A small class-conditioned image diffusion model, trained from scratch: batches of 64, trained on rendered scenes of toy objects such as cars, trees, mugs and chairs.
Rows from block 2 of a small class-conditioned image diffusion model, named by matrix and row number. Rows with one number belong to one neuron. Each number is 500 + 25 x the weight over its row's rms, rounded and kept within 0 to 999. All counts start at 0. Numbers have three digits each. After the name is the row's rms in percent of the matrix's.
Before each neuron's rows are labels from the 100 images, of 14976 (inputs lightly noised), where the neuron reaches its highest value: "strongest on" is what is common among them; "peak at" is the part of the image that holds the peak. Only what is clearly more common there than usual is listed. The data: rendered scenes of toy objects such as cars, trees, mugs and chairs. In brackets: how many of the 100, against the usual share in percent.
# fc1: MLP up (model.blocks.2.mlp.fc1.weight, 480x160), inputs 0-79
# fc2: MLP down (model.blocks.2.mlp.fc2.weight, 160x480, transposed), outputs 0-79

strongest on: light from behind the camera (53 vs 25.5); yellow object (45 vs 15.8)
peak at: middle right (31 vs 11.1); centre (27 vs 11.1)
fc1.113 096:501463491489531525449475478485474507475543515482487452517513472481471536482511486486497508474478544484478495477515493481545498520458541530499538507514435481491460510468482503486529518528495540467501476492501494522469526478514508496487489502
fc2.113 091:497480494532485550504500518520514491470542494467512520494497486479492508498518514479503497463482487508483502512518475482506500490507508515484523533495504487496486528547490462519449547507493551474528507464493505475527484481466513462492459485

strongest on: white object (41 vs 15.6); its colour: white (30 vs 8.4)
peak at: top centre (28 vs 11.1)
fc1.448 090:514488494513506450513529497464479504501480495491502508462498492485471489545499507496475480484479553491460517574515501492514530557506544530505458515510522501501483486507553519491532543494467533511471510507516457494493504499509511523442516468
fc2.448 095:496519523492430510487506498493509480517494491528507462503512502493511503495482557511484489480514524455514487520528517489489492475488524521490515511547525491526498509461472531501525529513469509474508478489497569480513514495526528509484521538

strongest on: yellow object (39 vs 15.8)
peak at: middle left (27 vs 11.1)
fc1.382 107:540502455494504536564511541519516539505456499500523485537452517494486504568485510454524487500497487462489514496480473522496539496561487457502472508505477526491499483487486519520491495520496498503494494506501492518554537470494520557486539480
fc2.382 111:532468488528504577486515451471499447517539487521546517532518511477494518503499495466494523536507489507499488565464529493519520500518517490466531471505498530558504508497503525467512464526449507542491491538526481507476487499498527500515524519

strongest on: count: three (62 vs 32.9); white object (35 vs 15.6)
peak at: centre (30 vs 11.1); middle right (27 vs 11.1)
fc1.146 099:517468503516526509505500475512471507505469474464483501470471495527510472487482527474494484486461501487466543532550485522496497531467480512477510510482496483486486460502454504503517464513436498505527487490467511516522518533474555516445490508
fc2.146 094:476504493488468502490477498488526505471483457512535521469501526502503529505523511503504512514476485474498480500446540507509496503475490495467507499497498521515497483470515468492470427523466549470516514494453496512491505458553503480535486501

strongest on: teal object (49 vs 15.5); its colour: teal (34 vs 8.5)
peak at: middle right (29 vs 11.1)
fc1.266 099:522451539504475501497474500483505469450500488526494535502495506481521453476480510520475452478516520489496515477473504517507519522521513509509477495512487505515493500514518498455514511477494528500442520506495476467502502437480521560512526490
fc2.266 095:500463495509528517531486475468509523461512482488517461501482505488508495498488480522538527521502526493510495438518515546480484518475466502478521499553502496507543474506524498503547483518499499463455491497516485457510490489471552478464478522

strongest on: blue object (36 vs 15.9)
peak at: middle left (32 vs 11.1)
fc1.473 112:506510416522472516496514525492491498500509472502521486459514470505499504508472496536507528465466476532446488478506512530471600507500467473515491504479413470473517489496522499497499492500493491471494498518439522444471501499530551529515485505
fc2.473 125:474525433543503461468493498523480524508495508474515482453505504487484478538500489476524495521453509514508530484463470543486535554524523471506506501501491488500474519504524575541559487486511455492523427518487503501531533526509519534481468514

strongest on: light from behind the camera (62 vs 25.5); yellow object (59 vs 15.8); its colour: yellow (42 vs 8.4)
peak at: middle right (28 vs 11.1)
fc1.124 094:503458493523514489476546495518487514517462533544474517468508468485489492522479527493508487497477514498514488503456519509516494551524477468476509501499518508512507493497477493488495539493432511524538540476461504506500473533533465489528507496
fc2.124 113:505500483456549518480543504496485492454459527517483539551492495513502497511486493488504514540507440510489508489509500472511494501509523530510527502524553496474523545489511531516552446516490490455561511494522468491528515529498506548479544497

strongest on: black object (34 vs 14.8); hammer (28 vs 6.1)
peak at: middle left (27 vs 11.1)
fc1.85 113:498529501482499489524477503520512547509475503517524508504468511469506561501482516447481511436492542468522468489499559493498481481491475454537479520455505475453498460509479499501517514451503498506487509509527468548463512478506534492494513510
fc2.85 148:512488534482477539505482513435515475518548530485497503494437502516481566536528507534515502487494488533489502496461506522492512565480457494517508530507481491540512518491494515528515484537489550509455477489522477496489488493516496475482460457

strongest on: yellow object (50 vs 15.8)
peak at: middle left (30 vs 11.1)
fc1.429 090:535470481512466508496491478535528486492491476486501528488532530529519474480498524512568462497525547524434502514525505514494474501529538470533513504522492559467513507451481511483517471487539558457471507510534506504512516482487540474469523501
fc2.429 096:514473504507510480501524488484446537513501486495494482532483501463498526447480510564542512544489502529487495505508451442512501504485492499492504520506499502486497485492523491505474492502497494455492495458491493460498501447473486488513508509

strongest on: white object (39 vs 15.6)
peak at: middle right (30 vs 11.1)
fc1.231 096:490497497513511475505560465506522493473487492514491538502495542539447498517513506535509475489494478516530508459511493476458474523477481529469519485496504478559478519531528456492476492476515527493461497496494488499504523523475426504490494474
fc2.231 107:531498487460491498521487510499485484540469469521470508506488529495471479569511503507497476485512508524470493523534467503486479511533467488507505544445513492472515455506483530523516502479556496498504550518494467502507501482527495491536530467

strongest on: teal object (46 vs 15.5); its colour: teal (30 vs 8.5)
peak at: centre (29 vs 11.1)
fc1.475 110:505477476496516517488494497504503510483473516489500531478469496486483478524500505534480525478525480512500483519477509510526468504506490482492480496519513476499539468501531507455519492454494488518464504527503484475467533473489493490540537510
fc2.475 109:534503470490503541486474519457494483469494513490514508478499499507498504548510484497487482529482495542509516537515519518496514471495510510439508467494472516494543521487504492505525510504541444533501460499518465501483502516499521497495458506

strongest on: black object (35 vs 14.8)
peak at: middle left (27 vs 11.1)
fc1.62 108:492497488529510479491466522526552472504477494498520482500470478515444504491488512486526506454519462511548518488489544497462516458523488490521516493524506488484491555509507540488442483476511503483502512479466500513524516480484448462525503497
fc2.62 129:541485529513505490480528516513463496506498504500475505486506459485479521557487472455491526503517491475481487480514467490494445502447511483549475468542461501528476485521505493498496542528499466445506493520482489519497473475512518495511551495

strongest on: teal object (37 vs 15.5)
peak at: middle right (30 vs 11.1)
fc1.318 107:524493541485527492509509479492473531426496429524507531500543485505497534530539539473494493485531477487511488494497481487506504510481507488487474475534517545471489508491517501505504497498430530540462493531523474476506504536504514491468498523
fc2.318 107:485481478483544525476508529535524508485463503492498513515516516513501522509511479517512474508516510526527464516482457506502492517513471494483540484498511522502521528484506485510448519506461500536519523511485501536497489463471492512493489506

strongest on: black object (46 vs 14.8); its colour: black (26 vs 7.6)
peak at: middle left (30 vs 11.1)
fc1.399 083:548508554475510513523477520507492493479478509492529486482469505499511501533454531470482498517554515506465524454499498483447492436492497523527495549447516495499483524487529466514518487461463498487488499486493468455489511492494478483526514502
fc2.399 088:546536487466459492452517505500521483464537498466493473486461537526509512498503488531507498542505518466527477462465470482507485536510515519476516491467520527485527496490508495500539487487473465506477501496508489475497462496463520495509495442

strongest on: count: three (61 vs 32.9)
peak at: middle right (27 vs 11.1)
fc1.130 118:507497509506479485471480501496414517539440496501511460480503525521543545497487515520497543543472498502501507476493477499518497526497469487528482518469491525513470470461527507474541497470511526489504508488484510487468506458507495484527487543
fc2.130 125:549509509488489497514493491521528535543496527553491521511460497486494506484496515542486482525493479494469487480435473458464496477520519515509459515496526475537469480496495471468520443481514493528477492510535498483472499489514473500496505516

strongest on: hammer (34 vs 6.1)
peak at: top centre (28 vs 11.1)
fc1.63 155:469479483502492496472503514461547533480478479549543507525505514509482489504440509507475515473484450524500485500509495492482476512510488515453514501489521502530511507549485507518534472515530508522509458489501504511472507477547497507499501498
fc2.63 135:488514494476532504495498483493548547488498511430498502527502464522472488506507487508525513511481504491488489509454546538529495457497514499457461475517492487496480479519506511466472486467492513474539539523504510499530511546506504495519516510

strongest on: green object (54 vs 15.6); its colour: green (32 vs 8.3)
peak at: middle right (30 vs 11.1)
fc1.101 107:461514502494529492509497472533508509482485494528469521497521505553473514507486538498513490514511532505549516507495500487500516488500504490531484504531511546521508468463509513480553526499547509496441504532488517491498518445501528490478539481
fc2.101 097:514496489495463482461526503474481539493482525507543522503476468463525527451510494538484527477477492518497513516524470457526469518518498470508461543498494511462499511493477475516513511486521517506475467520540478479526502516448451505494497490

strongest on: blue object (35 vs 15.9)
peak at: middle left (32 vs 11.1)
fc1.220 103:502528534501498474511503509506462501527460481497522497492529491457459495490474542475499490500479459520434500545511501475531503485543458509513464501495528453483492503512497481496483484424514487489496469517495488503485545503563498514528507509
fc2.220 089:537488492451499486499485483502534559515482494520558540529512527447518515483488503531497495516532487519499497512451453496508503505450502502498511478505486498547484495497555445490490520471482485500460509491510504535520535498488453509517505526

strongest on: yellow object (49 vs 15.8); its colour: yellow (27 vs 8.4)
peak at: middle left (29 vs 11.1)
fc1.317 090:496492490521455475510516510495514487514459516514519515533520483455516530507505530446498495509515498539513490486527506515486488510514521511522475547531523509535477463535492502475472508476527487507483465465514485510459491477472538519506531509
fc2.317 107:515510504486493464500495479466477522508512468507522481496534532477485504531427505496523500527499464493554493465486531498498533472508491483473487446506493492505483487467479489515511499496487507497489468502498520463473482498500574488465545534

strongest on: yellow object (52 vs 15.8)
peak at: centre (28 vs 11.1)
fc1.254 087:508501486520521477532516475452509509547553477485520507526490551536501490513499463516500516522482511443519512526473500491472504485489528554484562470496501498527491499518561502486477520500559513503525498483541479472511473486471481476526500513
fc2.254 085:526503499515488512486496473524466473538502478537503437528453508495527473471475516468468496502511494509500531511454487502534486486503531536482478493437498510502478483529468525503503524519541499506529500512516529472403455517487531496496524535

strongest on: blue object (76 vs 15.9); its colour: blue (38 vs 8.4)
peak at: middle left (30 vs 11.1)
fc1.383 107:443531530500489495492514487485499498533493464510499489467497507455451475503527500473504458509517473502477477467489520531506463521470424493520496471510479461476494517542519493534539491533490440512506510499495455505457527506515529524514486510
fc2.383 110:534505507478497489500462497545464507534503543529526504499494487528465548491507497545477483492503512474502509507464448463506458506508454515491510516465489540523475505501536478509537506475527499505506504444495491508529493468505509513510519517

strongest on: teal object (62 vs 15.5); its colour: teal (35 vs 8.5)
peak at: middle right (29 vs 11.1)
fc1.423 146:493496495513528475499466528481508504470539448475524513530506507484488528553503525459510508517487410512508495528497448531488503497469479497487480450501501533506501494508486521544491524512487469532417491526486494505479535503543497484488499510
fc2.423 158:509491491477501515495497524498504495480496473470525515516527514479475479466520486490493509528491521504521504530496482506534484473500526504446512503471496503469481535504502517521442522520526460518505480511503506547512488463492447468515480504

strongest on: white object (35 vs 15.6)
peak at: top centre (31 vs 11.1)
fc1.115 083:480499530510486487483536524527513447467477449472484528458482515456512504491493485504462452485482506479503515503551528496533498480496544479483495550527469521515503520463523507463537483522476506505473471518497471549506512509528484491484536494
fc2.115 092:470527492502553489474487537516528462509469496531485470490506494510513480502487546454509508511512458515508487517524513502506479509500490501517519501565523503522483542516482537547483511479481495472533484489490529502513490499509491512501485524

strongest on: light from behind the camera (51 vs 25.5)
peak at: centre (35 vs 11.1)
fc1.80 110:492515552516501482487516500531470493505508498478490499531522455514487475521515529497527496505532504520548488559487515445531455475439481492475462464504559513483498481484511532516451468492469504551502475499527519470473519464486473466499473576
fc2.80 113:533478495518541493472536514505544512497493527490484490524544490494466526520496496497487500511485476484499525533471515480501556528549514499454485465509522491528538477454498481488434509519505476515501451514500475496485507513466504535501508519

strongest on: red object (42 vs 15.9); its colour: red (26 vs 8.4)
peak at: middle right (29 vs 11.1); centre (27 vs 11.1)
fc1.472 098:493493520506470503503510520512477505518464502488501514480532479535482499502475526501498519500539501493450498526505526502525489487510482528491550521486513499497548519456533490496446513441483479505509496521465472480532456513482499520487474578
fc2.472 096:478513501492517492503507472511574493472488482483479515488515520479515479493506516460501483589478500486517528465508490477537517486472475518515570512509493486493529483506482446532479508487487539483479509488488506514510477430475457447465495581

strongest on: yellow object (38 vs 15.8)
peak at: middle right (33 vs 11.1); centre (30 vs 11.1)
fc1.446 115:466498444487517461504499518509503555506454475486529459467535502496504508485516507485486524484531506485515554483507524499531501486590500506449496478467506503505453519504503488533482467456487483503492541470491476455540496474481509501440539517
fc2.446 106:510447511456495500489543492488527535543487498476532494498545461550517559471539497515466525511504506512485493488557569456515490449536521511510494510507532504471528494505515501513470517509511494468522515469518504486499497530524398505507475503

strongest on: light from behind the camera (51 vs 25.5); yellow object (41 vs 15.8)
peak at: middle left (35 vs 11.1)
fc1.98 106:493490478492527495516504511500494494512497480493514500458509527528506495468527508519456525517458511534463499546569528491496520502519475526457482489496500500525502499478511521469510491479496472533473496520476495496503480508527455503532517459
fc2.98 107:529475506463439537453456531462513535515518496508535499482503514461503491483496509526463465476515491497524494473484547473496452489484478525509463553476511512516500523521466486565528462494507476532485503472509509477510503468480513468471497501

strongest on: yellow object (37 vs 15.8)
peak at: middle right (27 vs 11.1)
fc1.242 101:520512499474487554491500503490509518475511512480471514491499536517504500505497533500468502534430506551522497502515488474528531497518518492491467497518548517520507471492515528501438457480523451493486513546536475467541503488484532529507458472
fc2.242 096:492480497524522535511504481489517522505519503497480501499508520516484526508485498511500493513521493497533519500544501424513506493477496502491498495526478460493523512494483467495486542510516506480481551423487458494512506483502443492514476468

strongest on: yellow object (43 vs 15.8)
peak at: centre (29 vs 11.1)
fc1.188 107:506497487488499513577486492490511478511465515522494528498480480490492515530487491512479527497542476458533498459494487506487499481512528488506444530455515470504448520511479500508457481454464470492487520453500488503548513486506562467481477497
fc2.188 111:512464484476502522534497454507524496437470486538463501550521507534489484505466495506491526521511482507491512505492513505521548503511465555474518517499489514491530508502507522532533489480532485489508505513501486493494489477491486499494506508

strongest on: hammer (30 vs 6.1)
peak at: top left (28 vs 11.1)
fc1.71 106:484542494476525473480520541514487504509476463481482514506483508484507502490523496530497500518466469501538529440529502465486516516489510516491469516509484432580500487548510483480441515516499464491498495450512498478527507525547531530481491517
fc2.71 112:495529514479490498504460514544504521472507501542501507497481493494554494473510471506444499501496494465466507530518501499503550483529478516507496480519496521467530557461495526517447512485523513558491519512515512517508507527495524537531532483

strongest on: teal object (45 vs 15.5); its colour: teal (26 vs 8.5)
peak at: middle left (27 vs 11.1)
fc1.458 088:474510507483535469486492522482527495493490481509476548473475515492473521512465497475486491506462512524529492505541502522493531551543488488481518502512471492501458507531459521473563536490486505471449466524553454540511516543506461522506495484
fc2.458 089:522491479456510524520521523527465477532515504494495489497500534522529535471547526516502519497477532505505506532497523548474474467497494500493513445510486504538449483522522485489544536515500541462449511548537540521497504480500477490525464525

strongest on: black object (33 vs 14.8)
peak at: top left (29 vs 11.1)
fc1.457 108:465484478491508464503527559523502507497563462496511500506492496474475489496521505492506505454472532507495510456511546478485536527494502484494512484552527454471538500454529516503521511521469457512497514501471537527468496490501520494504522487
fc2.457 095:457512476512544514491428495569525520495500501487478510500512513513512501505500531540514473506494559502466525448469503529504542507547526525495477499522487484514499493483527515516521470507524482497502486514503512518462449517538462527508493504

strongest on: green object (37 vs 15.6)
peak at: centre (30 vs 11.1)
fc1.49 101:512505460466469480509504519490437524445512530505517515462509508525465485562523532495507537507513491506534515473485535501506487434509510510455500542515505484523551446526526515492499493496521549518463505504497482542482517500506539473507519525
fc2.49 098:529525490470490508523495541499474495519489476460473481501509525542482540496529467507517545434502513470521497530509553508458478490489518483470499507513572485499499523517521482526500539526503503517481504477521490512538494476491496483519522502

strongest on: blue object (57 vs 15.9); its colour: blue (36 vs 8.4)
peak at: centre (30 vs 11.1); middle right (27 vs 11.1)
fc1.150 104:491547506499510490484490500471521512499482473481443515448543500489512506445492504517509489514474472499492500497502506482499502494481493533476473506532549504496495460463515520461516524451508465481472450490510516506465525499509479518514500504
fc2.150 097:466529533497502530486480491468529514507481484484518494476551535465489451474499499519501525552484502534528487528519554519497554485469488538468452519513501498495548503463490504505470493470516477502480460510502453507497543480485495499485501443

strongest on: red object (36 vs 15.9)
peak at: middle right (31 vs 11.1)
fc1.304 103:510499498528476456497528508476484489474493501487534509511520504485479527521475549531468502497515461485471464492518510533457504498529531482497487508493485513464504482497485499490545479460528523504482512516476532432462514456503448513530498465
fc2.304 125:510513496454491510526523496511500493534510520488510516481496503462488446526491501535492467531491504511462555484495500567523489520507537496431483492471465525479516460511444537491505518465564466485561518544526495503501481488477460494505479476

strongest on: white object (48 vs 15.6); its colour: white (36 vs 8.4)
peak at: middle left (29 vs 11.1)
fc1.175 095:479523503513500480538495475519497506432481422519551515514491475526485463492509529483510486491506446490514537505523490468518489467515496485471487511513491502476465478511491508507520524514502500532461518542499455522499526497494524466502486513
fc2.175 081:501491516501526471513469507467528481499448441517493494510482479521471469472472492498465477492523503550483494485530513489509508547503501496486511573515463479502536495503516514486480463538559532496469545502504505470516509508490501459532497501

strongest on: black object (46 vs 14.8); its colour: black (33 vs 7.6)
peak at: middle right (27 vs 11.1)
fc1.138 078:511510483461514506454483524491494524479484494504468498494469514478519546483470527475469514492473558491456482493506473509514542515527546524488537524513519509502550550477515501505546497506467518464508467455510506530516488498509468493469528546
fc2.138 089:467509522455501499469521525436520496485502458493530481486514512529482493531526483549443551500471491546494504535519506505517534484470477535517524501502493490524501532507460507556469479528505494515481492500525497529500512557505479460467505502

strongest on: black object (36 vs 14.8); its colour: black (28 vs 7.6)
peak at: middle right (28 vs 11.1)
fc1.470 098:478485517492506477506451538489499462471506503523512519476509526514497451493519483497480491480486532475510526543496480515469511478494472500486502537512536517438489453488518495529517529518524451514511485477511520542482515571542510507498502533
fc2.470 100:469498490540528495500500470511491509448519489505521492489497477527541488571523457496522502459527488519511518480538489505479501492522503430495497515475472517515492519533481498526510541506517499518540468522497491489480472502521561513510493490

strongest on: red object (42 vs 15.9); its colour: red (30 vs 8.4)
peak at: middle right (30 vs 11.1)
fc1.140 105:505500494510509510519506516499507476490525528498433483478482493476526536504527484519466490495523524473486528432480553508497498546519526535519502489507485467512499494479479520545471484497496527487572499517496475511517509470490450490509508509
fc2.140 098:497565494495512518480447466521514503497496506460529525501501510487496478482520506496502486502492501512471511545514539549547506550499452484488507487525532502523523501478510527513504494474533577484502516459491497524477502491497485482497499491

strongest on: white object (56 vs 15.6); its colour: white (35 vs 8.4)
peak at: middle right (27 vs 11.1)
fc1.111 094:505490511528477460482525464482468508519439485483500503457499520493513531543452519489524491497477529474553545519545462517530535509501486505508510493511515506469480471489522513475527495532485508494491509530513501513470489514503522517537546516
fc2.111 099:502531490470488553522503449480533503521476512491490510467491550492487484509522490494479495474521507463490501494443453493504518460501514529521522524519460487491478522487506533521485434551526540506527544454499529517474525489498474521507490512

strongest on: count: three (60 vs 32.9)
peak at: top centre (32 vs 11.1)
fc1.389 098:504546515484461501522508562476503433456481519503493486503462472512490536512515524490508485489492484520486503476533511510503513472505499458462458499533549489517487460543528509473451505512518528479445503463512516508488494457513454523524504489
fc2.389 107:504524480450478524476490452476504507493511514481496519487507471500487501459477496517491495503488496499507543491471494456523482503490457490484496446529444507536505475516455493519473561506532538464524567468482489529501506503508449500485505534

strongest on: white object (38 vs 15.6)
peak at: middle right (41 vs 11.1)
fc1.327 102:517500490455519515495555465509495480449534490486498506495505512477511523489529494502493506471481536508515504462526471442497517526491565518479530454495511497513518508474530487517484510523506538464464463488522488478488483483527493505475488514
fc2.327 124:494528476529553471523519505497513478540540517507510467510508487460505572541519526486507514475484525531510488512487524466534522524501457537486500509477505519502538450543492516489452537475488545441460496477499508480495527476535502534494504438